Rows from block 4 of the audio encoder of a small audio captioner, named by matrix and row number. Rows with one number belong to one neuron. Each number is 200 + 30 x the weight over its row's rms, rounded and kept within 0 to 999. All counts start at 0. After the name is the row's rms in percent of the matrix's.
After each neuron's rows are labels from the 100 clips, of 14848, where the neuron reaches its highest value: "top examples" is what is common among them; "loudest band" is the band of the loudest frequency at the time of the peak. Only what is clearly more common there than usual is listed. The data: songs of 200 made-up bird species, synthesised, often over outdoor noise.
# fc1: MLP up (encoder.blocks.4.mlp.fc1.weight, 768x384), inputs 256-383
# fc2: MLP down (encoder.blocks.4.mlp.fc2.weight, 384x768, transposed), outputs 256-383

fc1.146,097,231,210,194,176,177,194,174,196,182,228,240,232,219,267,222,248,150,249,163,175,166,177,160,221,209,246,241,167,183,147,221,193,214,187,225,192,252,197,237,213,196,136,231,214,198,198,254,165,167,222,177,287,190,193,199,203,171,213,191,191,182,194,183,144,217,172,161,205,218,183,152,211,213,186,218,140,185,191,243,259,228,231,164,217,218,213,230,184,199,203,184,173,188,191,193,212,157,234,169,221,197,230,174,240,248,232,179,208,202,207,189,203,193,194,241,180,215,173,255,182,257,179,215,217,141,204,230,192
fc2.146,094,158,190,195,223,270,181,203,211,158,202,154,177,102,170,181,214,258,235,210,214,180,159,194,192,190,199,199,205,192,163,150,197,146,209,177,197,195,238,244,188,260,234,169,184,224,205,229,158,244,229,217,182,174,238,240,146,180,151,184,177,143,180,217,247,158,213,221,215,175,194,253,231,212,216,204,216,200,219,164,131,185,135,220,195,205,196,145,247,190,194,220,178,217,198,213,192,192,146,178,188,228,201,220,204,177,121,181,200,191,211,231,205,261,213,259,189,199,179,196,222,168,239,165,191,158,190,223,233
top examples: stream
loudest band: 1000 to 2000 Hz

fc1.228,102,171,204,259,261,213,255,177,209,191,213,186,182,181,201,171,176,204,228,185,252,175,184,208,219,217,162,195,214,217,165,216,211,164,223,168,194,169,211,279,185,182,198,189,231,211,229,248,174,207,191,182,188,116,180,223,191,179,216,221,250,224,215,210,198,190,183,170,153,206,189,248,213,146,251,234,241,148,197,186,136,240,233,175,187,205,191,165,193,224,240,229,219,160,205,204,211,202,178,172,195,215,238,218,218,191,160,119,221,244,212,155,224,187,206,267,224,265,146,254,233,217,170,142,217,168,218,205,201
fc2.228,098,223,199,200,192,216,166,209,216,235,198,186,215,226,133,233,235,242,135,137,221,227,230,166,152,216,201,209,196,174,202,239,161,201,197,204,243,200,226,208,183,235,192,217,189,226,166,207,204,233,159,134,217,188,209,215,160,145,202,229,170,164,228,184,202,192,222,207,202,173,194,185,209,221,223,160,215,231,200,159,164,227,157,197,194,197,188,209,212,230,201,169,183,218,232,188,189,144,209,156,210,192,186,191,222,146,194,189,143,179,235,254,158,229,278,216,177,220,195,173,218,179,176,149,182,206,207,218,221
top examples: buzz; pitch: middle; click; first syllable: buzz
loudest band: 1000 to 2000 Hz

fc1.76,102,156,251,201,257,163,165,192,249,214,218,245,189,169,201,200,229,188,192,251,194,220,174,201,234,167,237,227,188,166,211,245,135,144,215,164,176,188,224,203,194,145,206,236,161,202,154,262,159,180,158,264,200,161,223,193,211,184,203,217,170,149,176,224,223,172,199,172,240,250,230,165,195,151,215,163,166,180,233,176,187,182,196,274,218,167,220,162,234,214,221,162,212,173,192,231,286,255,208,197,192,172,199,204,170,172,232,202,222,273,173,285,185,203,176,192,168,218,204,197,186,181,190,205,180,193,244,212,215
fc2.76,096,173,223,203,224,216,198,205,210,146,197,204,237,198,240,177,223,211,175,218,203,186,226,218,153,243,197,210,192,191,189,168,236,180,247,255,179,176,167,249,182,188,154,206,227,233,245,193,240,198,140,235,200,243,163,198,247,216,213,159,218,143,197,202,201,231,184,228,170,199,205,206,176,247,178,193,196,191,215,166,200,235,202,161,219,229,226,221,208,190,207,205,210,167,190,198,246,215,220,188,216,220,163,199,164,239,185,214,230,263,264,192,216,251,171,160,194,257,216,227,215,230,201,179,244,188,216,170,197
top examples: high song; steady whistle; first syllable: downsweep
loudest band: 2000 to 4000 Hz

fc1.154,106,200,193,166,248,199,179,152,208,240,243,226,183,207,315,245,206,194,244,225,196,197,164,245,203,228,199,190,180,162,145,198,202,188,217,184,181,203,196,265,228,181,228,180,149,164,225,161,183,212,210,208,233,175,231,207,197,219,239,218,214,195,189,194,194,141,165,234,203,239,199,144,193,177,224,204,209,189,180,186,279,241,166,199,190,172,178,175,218,198,161,146,181,146,210,170,250,180,226,246,179,231,181,240,160,168,135,171,211,150,162,169,224,198,235,180,173,257,161,153,255,221,209,196,220,165,212,165,201
fc2.154,107,229,214,176,267,137,188,193,196,260,247,157,253,191,206,208,180,210,209,153,193,212,187,165,187,203,209,168,209,178,154,223,152,204,215,158,185,175,220,211,190,187,245,175,186,161,194,138,187,210,138,177,284,226,232,206,201,178,198,269,195,249,182,196,198,165,196,211,207,116,198,220,191,223,188,191,193,128,149,166,223,162,233,179,257,211,163,217,209,249,220,139,195,186,217,144,189,238,226,223,170,212,226,189,209,210,186,213,211,180,194,226,203,187,203,177,203,191,189,165,178,211,224,189,219,229,206,170,154
top examples: buzz; rich in harmonics; first syllable: buzz; first syllable: harsh note
loudest band: 2000 to 4000 Hz

fc1.176,104,279,213,223,214,176,211,185,212,164,264,260,206,212,189,180,196,183,224,148,187,185,181,268,180,226,182,213,163,141,215,166,240,179,235,235,208,170,212,180,211,181,212,154,205,198,205,185,104,180,146,177,188,189,197,204,237,146,145,188,200,205,187,178,235,201,240,209,192,250,145,199,168,155,176,256,156,193,229,204,199,180,211,182,151,229,267,140,165,271,188,202,194,211,192,220,238,171,205,218,194,208,229,196,216,197,185,192,269,251,226,212,188,197,219,199,239,199,180,262,187,160,201,215,201,181,173,153,270
fc2.176,091,209,205,248,210,195,187,206,243,157,191,216,191,143,216,194,194,222,186,221,199,195,247,149,190,187,219,174,175,258,227,209,142,172,220,188,262,192,177,235,194,229,195,177,124,164,211,173,196,173,245,225,182,186,217,247,189,157,223,164,184,232,199,164,228,176,211,196,195,174,230,216,252,216,245,183,169,200,234,223,199,161,186,224,205,232,230,197,198,203,230,222,222,219,211,211,159,288,133,164,168,217,220,194,222,248,132,196,213,219,171,164,196,185,230,207,181,251,219,193,225,206,204,211,222,177,169,230,206
top examples: stream; pitch: middle; dip; first syllable: dip
loudest band: 1000 to 2000 Hz; 2000 to 4000 Hz

fc1.499,103,151,182,252,225,224,260,228,156,206,192,215,211,196,200,208,153,223,220,250,221,227,182,212,260,206,185,179,203,232,166,198,196,186,200,202,226,155,251,203,210,208,215,205,142,195,188,257,235,166,117,167,179,213,205,166,166,251,201,207,208,219,201,214,149,184,225,171,183,179,213,234,234,209,211,181,197,187,187,228,190,201,220,165,233,186,208,221,172,154,220,214,211,188,262,157,231,167,171,231,234,194,219,249,225,176,204,189,201,163,154,168,214,192,204,208,192,213,150,234,230,254,233,149,182,234,176,260,178
fc2.499,103,171,158,189,205,236,177,244,203,164,174,177,190,186,187,178,205,197,137,221,173,171,182,202,265,188,156,134,173,150,186,194,195,197,191,226,225,216,189,207,203,172,187,177,177,234,201,201,155,203,178,202,167,202,139,207,154,217,248,195,192,167,207,208,175,171,171,227,194,243,199,167,154,261,247,224,269,192,168,224,184,176,208,194,239,227,189,188,159,174,210,199,246,190,194,246,138,174,141,189,249,209,202,209,174,156,181,210,225,181,244,206,175,244,190,195,184,157,215,173,210,214,196,210,218,179,202,231,211
top examples: low song; warble; first syllable: warble
loudest band: 1000 to 2000 Hz; 500 to 1000 Hz

fc1.375,103,228,229,219,148,196,225,231,208,194,250,211,212,144,275,178,172,172,257,250,220,247,179,157,176,205,166,230,211,211,133,234,168,200,241,193,190,187,227,244,146,216,209,141,127,172,258,212,153,180,187,235,198,99,197,172,213,214,212,162,210,199,228,218,238,185,211,205,221,232,138,195,226,222,192,171,173,181,222,210,218,196,241,230,222,205,163,195,237,204,209,243,207,191,199,208,210,185,165,193,236,165,229,202,172,213,203,174,192,267,198,184,214,192,231,187,214,199,155,167,190,195,216,238,140,168,215,220,148
fc2.375,094,212,232,249,188,223,179,171,151,146,211,191,226,211,189,214,254,228,189,193,226,213,169,234,154,209,206,216,214,242,193,172,184,189,247,192,205,214,214,118,208,218,210,278,184,189,204,155,213,160,184,175,167,204,269,156,201,227,222,158,213,193,161,263,210,186,178,155,212,192,251,164,275,238,212,165,166,212,196,181,216,182,251,214,238,202,209,231,213,159,181,166,165,224,182,175,202,189,178,215,209,223,187,187,173,197,210,158,216,195,186,264,211,230,138,201,203,168,163,199,203,186,179,202,160,158,204,192,164
top examples: pitch: middle; dip; rain; first syllable: dip
loudest band: 1000 to 2000 Hz

fc1.743,099,168,185,241,233,202,219,172,191,209,195,218,162,242,186,198,191,207,180,197,187,241,190,256,188,170,215,190,241,222,208,233,221,137,227,191,127,227,169,217,176,168,178,195,185,167,173,237,174,172,193,203,179,112,211,181,239,197,172,201,143,199,129,245,183,211,231,218,210,200,202,216,229,179,206,153,226,203,251,219,193,251,204,184,231,199,205,211,210,216,250,231,206,189,233,176,240,239,178,150,229,196,188,215,156,206,197,185,196,185,202,217,176,240,215,268,191,196,192,184,214,220,209,192,167,181,271,235,169
fc2.743,108,224,209,116,244,204,143,159,182,220,169,165,183,163,184,186,226,206,163,218,191,260,261,154,172,200,206,182,228,202,235,213,168,225,216,181,199,217,202,240,232,230,250,180,182,154,175,232,162,214,192,201,178,186,236,226,172,238,197,186,186,239,152,178,211,211,208,221,173,177,214,200,158,180,228,239,231,127,202,181,202,172,196,234,208,202,155,203,210,200,228,219,228,210,244,202,220,179,199,208,198,160,216,144,181,222,231,179,192,127,155,257,152,208,239,164,296,144,286,199,214,185,238,168,203,158,249,225,204
top examples: buzz; first syllable: buzz; pitch: middle; fast repeats
loudest band: 1000 to 2000 Hz

fc1.750,094,194,211,257,181,241,199,180,218,220,216,154,255,238,178,178,150,198,181,261,250,251,190,215,155,215,186,208,190,195,178,175,194,200,198,203,234,198,235,219,235,190,173,205,184,226,114,189,172,140,232,236,186,117,224,219,216,194,174,225,181,214,176,185,192,197,230,201,151,222,150,213,253,199,225,200,210,145,191,233,202,131,188,149,192,197,250,234,224,198,248,209,192,203,200,165,172,174,166,192,204,230,227,192,174,169,210,129,209,233,163,268,200,152,220,278,178,219,186,224,275,210,212,168,208,221,156,232,196
fc2.750,093,191,173,148,191,215,230,232,191,242,232,211,215,180,186,154,171,273,161,230,191,194,229,182,206,173,159,193,193,240,173,210,212,165,245,165,215,235,233,234,230,170,207,219,195,196,180,195,178,191,215,217,198,224,209,151,214,237,207,217,177,213,206,151,179,175,226,205,202,130,225,187,220,233,210,227,238,220,149,227,203,221,191,179,150,128,233,197,175,193,254,217,236,196,185,191,194,224,165,292,203,222,181,233,176,166,226,233,175,174,194,210,179,167,179,206,189,177,173,189,231,157,180,191,139,202,145,173,194
top examples: low song; warble; first syllable: warble
loudest band: 1000 to 2000 Hz; 500 to 1000 Hz

fc1.741,092,219,206,176,143,191,265,143,196,207,183,206,226,174,202,162,232,161,218,196,272,222,158,183,214,194,208,215,226,213,164,209,270,161,189,295,182,225,174,197,143,228,202,218,148,228,195,214,181,236,170,207,222,231,206,180,170,159,241,199,197,197,225,211,231,167,199,188,215,193,192,194,215,175,233,198,150,262,180,235,244,214,220,138,156,175,247,201,225,194,203,232,190,180,148,225,206,196,226,198,252,200,216,241,211,223,193,200,214,170,164,210,195,199,160,192,144,147,158,166,184,233,164,177,180,165,143,148,175
fc2.741,094,157,195,216,156,219,198,178,273,201,202,166,223,221,178,202,130,164,244,240,215,248,204,221,206,209,224,216,214,237,165,195,242,186,206,187,219,197,215,206,194,213,202,161,261,221,282,258,172,185,227,241,189,216,232,206,186,208,222,245,215,188,219,216,233,191,178,166,218,179,191,167,210,233,195,188,183,231,179,205,205,214,235,215,195,163,246,232,230,192,190,164,178,177,136,219,200,212,181,120,163,227,181,215,152,210,169,200,135,184,175,244,193,212,174,230,201,224,192,205,194,218,191,181,199,151,244,175,186
top examples: high song; harsh note
loudest band: 2000 to 4000 Hz

fc1.345,104,181,227,227,209,171,200,212,181,178,227,245,215,226,211,189,130,199,186,139,171,184,178,210,235,218,197,187,204,235,209,219,192,174,214,213,200,209,227,189,197,210,171,208,201,153,209,203,149,181,208,215,211,170,209,168,194,186,253,163,208,209,235,197,167,248,156,169,243,253,212,130,221,188,191,216,181,143,186,254,229,190,253,160,246,215,237,167,194,187,182,135,146,206,216,161,255,154,149,192,164,215,194,179,183,261,229,238,168,218,176,170,209,208,171,222,167,194,146,208,263,222,159,227,186,218,186,208,256
fc2.345,111,247,237,191,145,189,216,214,232,166,154,176,162,238,224,192,161,200,194,223,226,220,183,162,168,224,181,229,190,156,242,174,197,259,203,179,223,170,187,126,194,269,191,181,200,233,233,227,254,160,207,198,144,171,177,232,231,192,175,239,167,187,192,233,204,168,196,190,226,210,182,181,228,220,174,173,243,182,165,122,256,228,219,191,228,266,185,170,160,271,124,193,191,219,211,226,235,181,241,196,184,127,242,222,190,230,150,178,218,217,165,198,197,244,204,163,171,188,232,150,206,184,230,293,217,204,204,209,192
top examples: click; arch; fast repeats; first syllable: click
loudest band: 2000 to 4000 Hz; 1000 to 2000 Hz

fc1.275,106,188,211,219,169,178,195,190,226,197,183,236,214,187,174,226,214,215,190,244,186,223,216,193,251,233,169,171,198,160,237,191,224,229,190,217,215,192,203,206,168,182,162,215,217,192,201,208,231,200,220,229,257,194,148,236,222,160,180,238,183,217,230,171,256,151,216,236,182,194,183,173,148,191,190,215,158,258,251,215,211,233,199,206,167,143,225,220,187,149,180,184,227,163,149,201,196,223,209,195,180,189,178,196,117,152,219,185,239,273,203,204,162,212,160,220,146,228,191,212,281,200,175,196,214,232,187,224,193
fc2.275,113,246,209,201,195,146,148,199,176,223,194,194,191,261,224,241,198,264,258,223,201,232,254,153,240,224,197,207,193,176,196,202,177,193,218,221,228,191,194,182,233,215,209,199,211,221,252,151,230,199,238,210,224,192,209,207,188,169,171,223,201,200,208,180,205,174,180,196,164,153,210,219,171,196,191,186,186,146,240,176,250,168,156,201,195,179,192,177,183,173,215,103,173,145,211,191,173,253,203,243,239,223,204,175,180,186,224,199,202,218,163,227,166,194,180,120,151,258,195,194,203,212,206,216,177,176,207,168,203
top examples: click; low song; first syllable: click; fast repeats
loudest band: 500 to 1000 Hz

fc1.302,099,251,199,221,157,205,197,193,215,201,255,237,234,218,228,221,162,135,219,166,155,147,179,194,198,181,160,151,213,161,146,217,212,166,212,271,239,224,186,227,199,191,194,175,226,175,217,236,195,206,229,176,197,146,247,199,239,166,203,150,213,186,225,276,206,214,219,204,153,250,165,230,182,209,207,182,183,181,199,215,180,164,208,261,181,220,161,142,265,159,139,190,176,247,203,195,189,239,151,234,151,254,197,209,169,148,237,203,207,206,211,159,185,246,228,189,196,169,157,169,202,217,195,189,165,167,197,203,175
fc2.302,107,189,206,153,235,211,173,211,137,145,228,205,165,213,231,193,211,215,215,164,187,175,215,270,218,249,218,173,198,215,222,150,154,193,212,197,226,175,222,198,246,171,173,223,192,192,201,136,199,191,151,203,170,210,173,249,200,206,206,240,204,235,214,201,146,251,194,161,150,191,260,130,192,272,161,212,224,142,209,189,250,229,171,150,207,272,217,196,186,181,227,137,195,198,164,182,248,178,183,223,150,184,200,211,244,187,180,215,247,223,221,188,214,228,136,169,183,184,188,261,145,210,193,202,169,225,181,235,242
top examples: pitch: middle; downsweep; first syllable: downsweep; first syllable: dip
loudest band: 1000 to 2000 Hz

fc1.376,099,278,239,175,189,245,233,160,196,199,246,237,159,203,304,213,208,154,177,207,198,301,182,197,192,178,213,212,189,180,149,267,218,178,200,192,182,209,207,207,217,197,178,226,166,210,156,161,172,167,216,216,158,204,166,200,179,193,187,155,182,167,267,125,212,231,186,237,204,213,184,191,200,169,197,178,201,181,152,230,217,195,207,191,189,208,204,130,245,206,243,197,201,220,202,211,228,237,227,145,202,178,191,246,214,134,175,160,198,179,169,210,216,183,184,203,163,236,181,182,212,237,210,242,164,205,202,159,189
fc2.376,087,208,206,186,161,213,235,198,235,186,216,136,161,136,172,252,251,221,176,175,215,229,197,219,185,276,215,194,192,166,161,199,165,214,257,157,187,187,207,148,240,216,238,206,185,178,183,130,200,270,180,222,204,206,214,202,179,241,254,140,199,226,216,249,216,219,241,200,166,187,158,253,166,219,153,205,186,273,234,181,213,177,201,213,181,182,190,216,175,198,186,232,237,232,203,202,220,203,215,222,199,248,163,198,249,209,224,152,185,138,221,195,174,192,206,207,211,162,204,146,208,247,209,187,168,198,155,222,202
top examples: high song; dip; buzz; first syllable: buzz
loudest band: 4000 to 8000 Hz

fc1.732,096,159,241,219,236,158,211,240,210,221,220,231,232,219,236,194,225,180,205,213,171,210,234,238,226,210,164,161,237,257,147,188,165,236,195,212,162,171,215,207,188,171,226,194,210,225,160,172,186,218,199,236,166,199,231,166,187,220,192,206,251,169,222,181,245,211,259,223,141,190,228,176,181,207,184,227,182,243,256,257,176,230,184,167,189,159,133,182,159,186,176,170,167,183,213,206,176,202,204,217,225,218,150,269,217,175,218,182,225,232,175,190,145,228,205,255,205,182,187,153,201,174,157,201,213,221,189,250,177
fc2.732,103,198,253,195,119,211,176,183,207,205,201,184,214,232,210,152,254,138,136,198,164,184,225,228,195,202,174,158,226,192,158,176,222,212,184,232,236,207,183,220,218,193,177,168,209,176,145,176,207,172,189,202,251,261,184,172,189,157,200,202,139,208,188,204,224,189,181,283,170,216,241,207,177,219,187,231,183,190,246,232,214,191,190,148,203,227,139,239,225,183,194,206,198,237,155,232,175,183,209,143,196,203,181,207,224,246,247,207,228,199,202,149,162,231,188,147,215,211,217,235,195,231,184,198,204,215,223,179,231
top examples: downsweep; steady whistle; first syllable: steady whistle
loudest band: 1000 to 2000 Hz; 4000 to 8000 Hz

fc1.520,097,157,209,207,198,201,183,197,231,200,195,261,179,227,198,165,184,189,185,180,189,192,247,240,240,206,168,124,195,222,177,190,249,200,225,184,214,160,250,236,223,208,252,246,198,172,149,240,199,185,204,209,202,192,234,177,181,169,212,185,161,199,147,181,195,208,185,155,139,197,221,204,181,232,243,210,216,189,197,232,220,188,235,222,195,203,169,187,224,166,219,198,241,204,207,216,169,191,195,220,188,176,161,208,148,231,206,228,208,239,125,257,144,274,223,193,196,219,187,210,231,256,208,169,232,238,174,260,192
fc2.520,102,216,194,168,202,185,203,181,144,245,220,161,225,196,132,183,216,192,188,198,180,222,232,189,199,178,185,188,198,190,167,219,237,258,170,169,217,233,213,181,241,186,172,231,157,194,199,222,220,230,181,129,149,266,192,207,180,181,244,213,158,164,194,243,265,183,213,204,204,211,237,218,180,153,207,184,189,173,227,200,170,173,175,187,261,225,219,229,215,172,197,167,238,178,215,192,250,204,215,186,142,205,153,212,156,181,197,202,233,179,163,211,182,219,241,173,166,214,221,178,207,195,192,162,212,187,237,237,157
top examples: downsweep; first syllable: downsweep
loudest band: 1000 to 2000 Hz

fc1.763,095,192,189,218,203,175,154,230,262,248,190,194,157,199,189,183,220,176,218,170,231,243,177,247,208,167,208,262,192,169,148,220,222,171,189,210,211,187,219,177,223,193,214,182,216,166,212,250,197,169,219,187,190,162,213,234,179,219,170,180,217,232,168,178,182,189,193,253,169,242,170,200,208,175,130,131,160,198,222,203,204,208,157,200,181,220,195,181,174,221,223,201,281,191,186,208,213,285,141,170,181,200,230,181,204,199,241,217,188,183,155,194,204,244,224,183,178,239,191,220,216,214,265,218,178,215,207,200,229
fc2.763,087,278,229,197,213,196,208,157,192,169,176,257,180,231,174,192,183,175,178,208,211,162,197,175,129,215,184,195,185,163,254,283,145,230,150,245,183,192,196,274,256,170,161,230,206,192,182,176,204,191,187,162,264,223,226,200,205,181,142,220,156,222,220,136,193,254,196,204,174,180,232,199,261,230,214,206,233,155,151,198,231,203,212,199,216,187,233,194,232,195,202,201,206,186,247,221,172,174,211,202,201,177,314,207,214,153,224,231,200,228,193,187,186,148,224,152,257,235,230,218,185,216,207,254,207,198,178,196,183
top examples: downsweep; first syllable: downsweep
loudest band: 500 to 1000 Hz

fc1.236,098,168,187,178,216,213,259,192,156,184,242,236,175,191,174,235,206,164,210,238,205,213,191,183,272,200,183,210,176,258,222,263,217,254,215,234,156,210,200,219,212,150,241,183,228,201,174,172,171,217,262,130,200,176,180,222,194,184,216,152,227,237,263,197,238,224,227,185,156,212,199,156,176,182,240,272,179,163,218,235,174,201,191,216,221,196,204,164,187,179,194,174,222,203,193,201,220,202,204,223,167,232,206,260,211,136,173,187,178,179,184,126,225,180,218,216,223,208,176,214,195,217,203,246,229,199,197,237,239
fc2.236,092,152,179,199,237,215,140,204,170,111,175,217,229,220,194,221,166,215,165,187,153,178,218,209,171,225,181,199,228,216,220,194,148,219,183,180,194,165,212,229,236,151,219,258,217,145,179,170,226,223,207,215,242,281,149,207,192,231,179,187,168,243,172,267,220,187,215,216,196,203,210,245,223,289,220,225,232,201,270,199,219,221,123,179,239,189,177,184,168,144,162,200,215,215,266,196,201,204,166,210,202,234,144,228,178,165,195,207,177,220,224,224,182,200,147,213,225,220,242,152,211,237,207,176,188,212,203,196,185
top examples: stream; muffled (low-pass)
loudest band: 2000 to 4000 Hz

fc1.39,096,184,210,184,209,189,180,226,199,241,193,193,169,145,245,159,211,189,197,187,221,197,193,199,179,245,205,193,214,241,180,232,188,196,202,236,163,142,192,264,200,138,188,152,228,179,172,212,193,210,221,207,241,185,226,234,220,170,191,215,194,203,189,169,178,245,177,120,139,211,194,181,228,209,191,227,197,241,192,230,276,243,241,194,225,209,184,186,169,174,213,159,246,218,175,222,166,244,219,189,223,196,199,181,217,189,183,182,222,170,150,223,243,257,215,288,199,218,172,194,170,181,287,143,205,162,179,273,182
fc2.39,102,213,183,202,254,175,213,228,154,167,191,204,196,226,190,212,161,202,151,197,189,152,249,226,219,256,195,196,207,247,179,251,155,182,155,124,162,234,178,234,218,165,177,171,158,186,256,217,231,191,200,236,220,213,168,231,164,145,184,242,177,224,214,197,239,220,243,156,137,227,199,203,226,229,177,232,204,198,222,195,176,250,186,185,218,212,163,211,170,203,180,168,201,170,133,141,218,228,181,187,128,210,157,202,247,197,182,237,190,188,206,209,176,203,281,196,218,236,200,193,220,171,206,195,204,241,201,223,194
top examples: downsweep; first syllable: steady whistle; first syllable: downsweep
loudest band: 1000 to 2000 Hz

fc1.502,109,177,224,221,231,178,185,202,206,209,261,226,202,239,195,208,201,174,214,213,200,274,181,227,209,228,210,203,248,172,210,211,252,184,214,193,178,147,185,271,152,173,234,222,188,202,201,152,183,160,175,217,273,200,207,171,208,205,155,186,207,206,192,171,235,229,145,200,235,176,189,224,206,203,193,224,205,244,248,228,225,195,207,155,147,225,192,171,171,236,152,210,180,197,250,198,267,166,129,127,217,241,201,219,211,189,235,206,247,241,179,239,184,195,158,170,184,208,191,236,182,179,189,215,183,119,283,197,219
fc2.502,114,207,212,188,240,221,165,251,206,210,191,193,235,182,260,193,160,264,244,214,180,199,198,172,190,222,209,238,162,234,211,216,178,144,233,220,263,177,163,204,208,165,210,232,206,190,206,210,250,172,200,207,182,180,239,265,246,216,217,156,189,170,197,143,198,163,258,247,198,182,232,227,207,213,200,165,180,202,210,175,249,170,177,213,191,156,210,188,236,195,204,199,226,212,186,217,221,238,215,212,196,205,180,217,199,151,224,171,144,199,184,192,261,195,163,227,175,180,184,177,239,175,225,182,194,108,221,146,184
top examples: pitch: middle; buzz; first syllable: buzz
loudest band: 1000 to 2000 Hz

fc1.372,093,193,250,234,214,209,164,155,188,231,225,220,190,212,186,160,181,171,189,224,197,221,181,185,148,196,242,198,240,202,149,189,225,204,175,238,214,241,184,186,184,244,179,233,205,232,133,204,200,161,95,215,221,179,228,227,161,200,248,201,180,156,210,150,220,208,169,207,166,205,145,224,144,222,224,210,143,216,185,196,214,175,243,220,164,233,178,182,228,182,145,251,179,172,209,225,194,229,151,224,215,235,174,176,209,221,132,219,171,204,210,208,198,203,242,196,162,206,203,194,222,171,226,183,250,181,149,193,158
fc2.372,094,219,232,218,119,267,215,201,214,200,194,171,187,238,139,106,200,180,216,158,252,216,250,190,157,234,179,188,232,218,244,182,206,203,200,216,235,178,173,199,216,260,183,170,230,185,183,267,224,220,233,208,179,248,155,208,181,167,216,197,199,235,164,190,127,239,151,249,253,222,245,182,220,201,208,230,166,208,169,219,168,215,230,188,224,176,177,155,234,172,157,237,198,239,254,225,158,204,178,174,193,194,209,181,227,199,216,183,186,145,192,216,170,200,192,243,206,162,234,207,194,218,177,221,203,194,195,205,214
top examples: click; thin (high-pass); first syllable: arch
loudest band: 1000 to 2000 Hz

fc1.126,100,137,181,217,246,196,207,252,219,196,210,133,237,164,199,154,132,202,234,195,256,170,184,247,263,187,227,194,222,222,207,173,166,251,221,207,161,164,225,199,160,197,209,166,186,158,237,244,199,198,173,202,232,170,203,199,198,202,182,240,194,220,187,245,229,173,277,182,210,202,156,238,251,212,171,166,190,157,183,226,166,215,204,194,166,162,220,147,190,195,228,225,153,166,222,224,190,242,151,253,210,260,175,203,222,240,244,201,202,225,190,162,200,171,216,256,182,243,127,179,228,147,200,168,199,231,199,213,184
fc2.126,098,200,173,176,234,222,217,157,218,176,184,150,178,245,237,213,177,222,245,247,212,141,217,224,213,199,172,173,188,200,205,154,162,109,207,202,215,174,217,196,186,202,205,136,185,228,221,172,208,186,200,186,183,213,174,264,233,217,203,239,172,226,192,139,199,208,188,220,152,196,227,172,198,211,191,160,196,126,180,224,229,214,230,163,177,153,201,207,197,147,212,162,205,183,205,207,161,181,197,188,174,198,160,220,202,166,129,192,197,205,228,199,210,248,188,234,203,192,188,196,175,241,232,188,170,202,212,180,171
top examples: high song; upsweep; harsh note
loudest band: 2000 to 4000 Hz

fc1.95,103,209,232,230,205,223,205,160,188,213,198,238,156,202,229,172,248,166,252,162,225,139,199,176,223,192,203,193,248,214,209,218,141,219,188,205,147,192,205,212,213,174,154,153,191,170,165,188,200,211,213,240,134,210,228,203,240,155,223,166,190,217,229,252,206,196,219,160,177,183,186,199,213,199,189,219,197,211,197,199,175,187,204,152,184,180,203,190,273,235,223,122,198,209,209,224,235,229,188,200,144,205,177,245,226,192,181,227,237,225,178,242,190,211,197,218,162,216,152,188,228,177,155,181,182,214,197,204,206
fc2.95,088,206,161,192,176,175,214,223,200,240,233,224,192,197,250,183,267,160,263,189,218,215,217,138,202,201,131,188,204,162,161,203,202,160,230,181,163,213,198,177,190,207,258,191,171,163,229,227,196,184,169,257,176,153,230,217,193,245,150,231,224,195,210,148,216,228,221,171,130,189,155,199,205,184,160,235,150,193,213,159,204,193,254,169,172,219,132,192,221,161,246,150,196,178,184,199,221,184,188,227,221,190,165,202,251,202,212,225,225,201,177,172,197,196,246,243,149,222,211,190,210,214,220,203,179,207,145,170,197
top examples: downsweep; first syllable: downsweep; buzz; dip
loudest band: 1000 to 2000 Hz

fc1.679,100,188,248,211,215,206,243,175,207,176,209,240,207,235,228,216,224,156,191,189,201,254,198,257,234,252,194,173,235,199,216,206,226,181,154,265,185,188,199,206,163,185,204,195,138,194,200,159,180,148,167,214,240,208,148,211,210,185,163,170,162,189,177,154,219,170,180,228,205,171,182,173,212,209,193,228,146,217,207,191,272,233,172,232,238,202,234,162,167,218,187,234,160,188,197,227,177,152,195,172,237,191,208,201,171,198,221,176,219,224,226,203,200,212,184,222,165,215,185,212,223,166,242,208,224,186,146,225,209
fc2.679,094,161,205,197,248,201,233,188,231,207,203,156,176,190,181,165,251,185,148,207,172,180,157,199,263,104,209,193,220,157,182,220,136,234,166,236,216,179,266,228,221,197,208,180,175,200,204,202,192,183,224,161,204,176,286,188,165,161,201,174,203,203,192,220,227,192,235,232,242,203,212,126,185,171,212,193,215,188,231,158,177,169,209,170,255,155,206,165,121,222,199,158,195,181,192,205,194,203,192,205,244,243,203,172,222,195,211,243,177,227,177,185,227,248,173,194,175,249,164,187,208,223,239,212,193,212,245,292,229
top examples: stream; white noise
loudest band: 1000 to 2000 Hz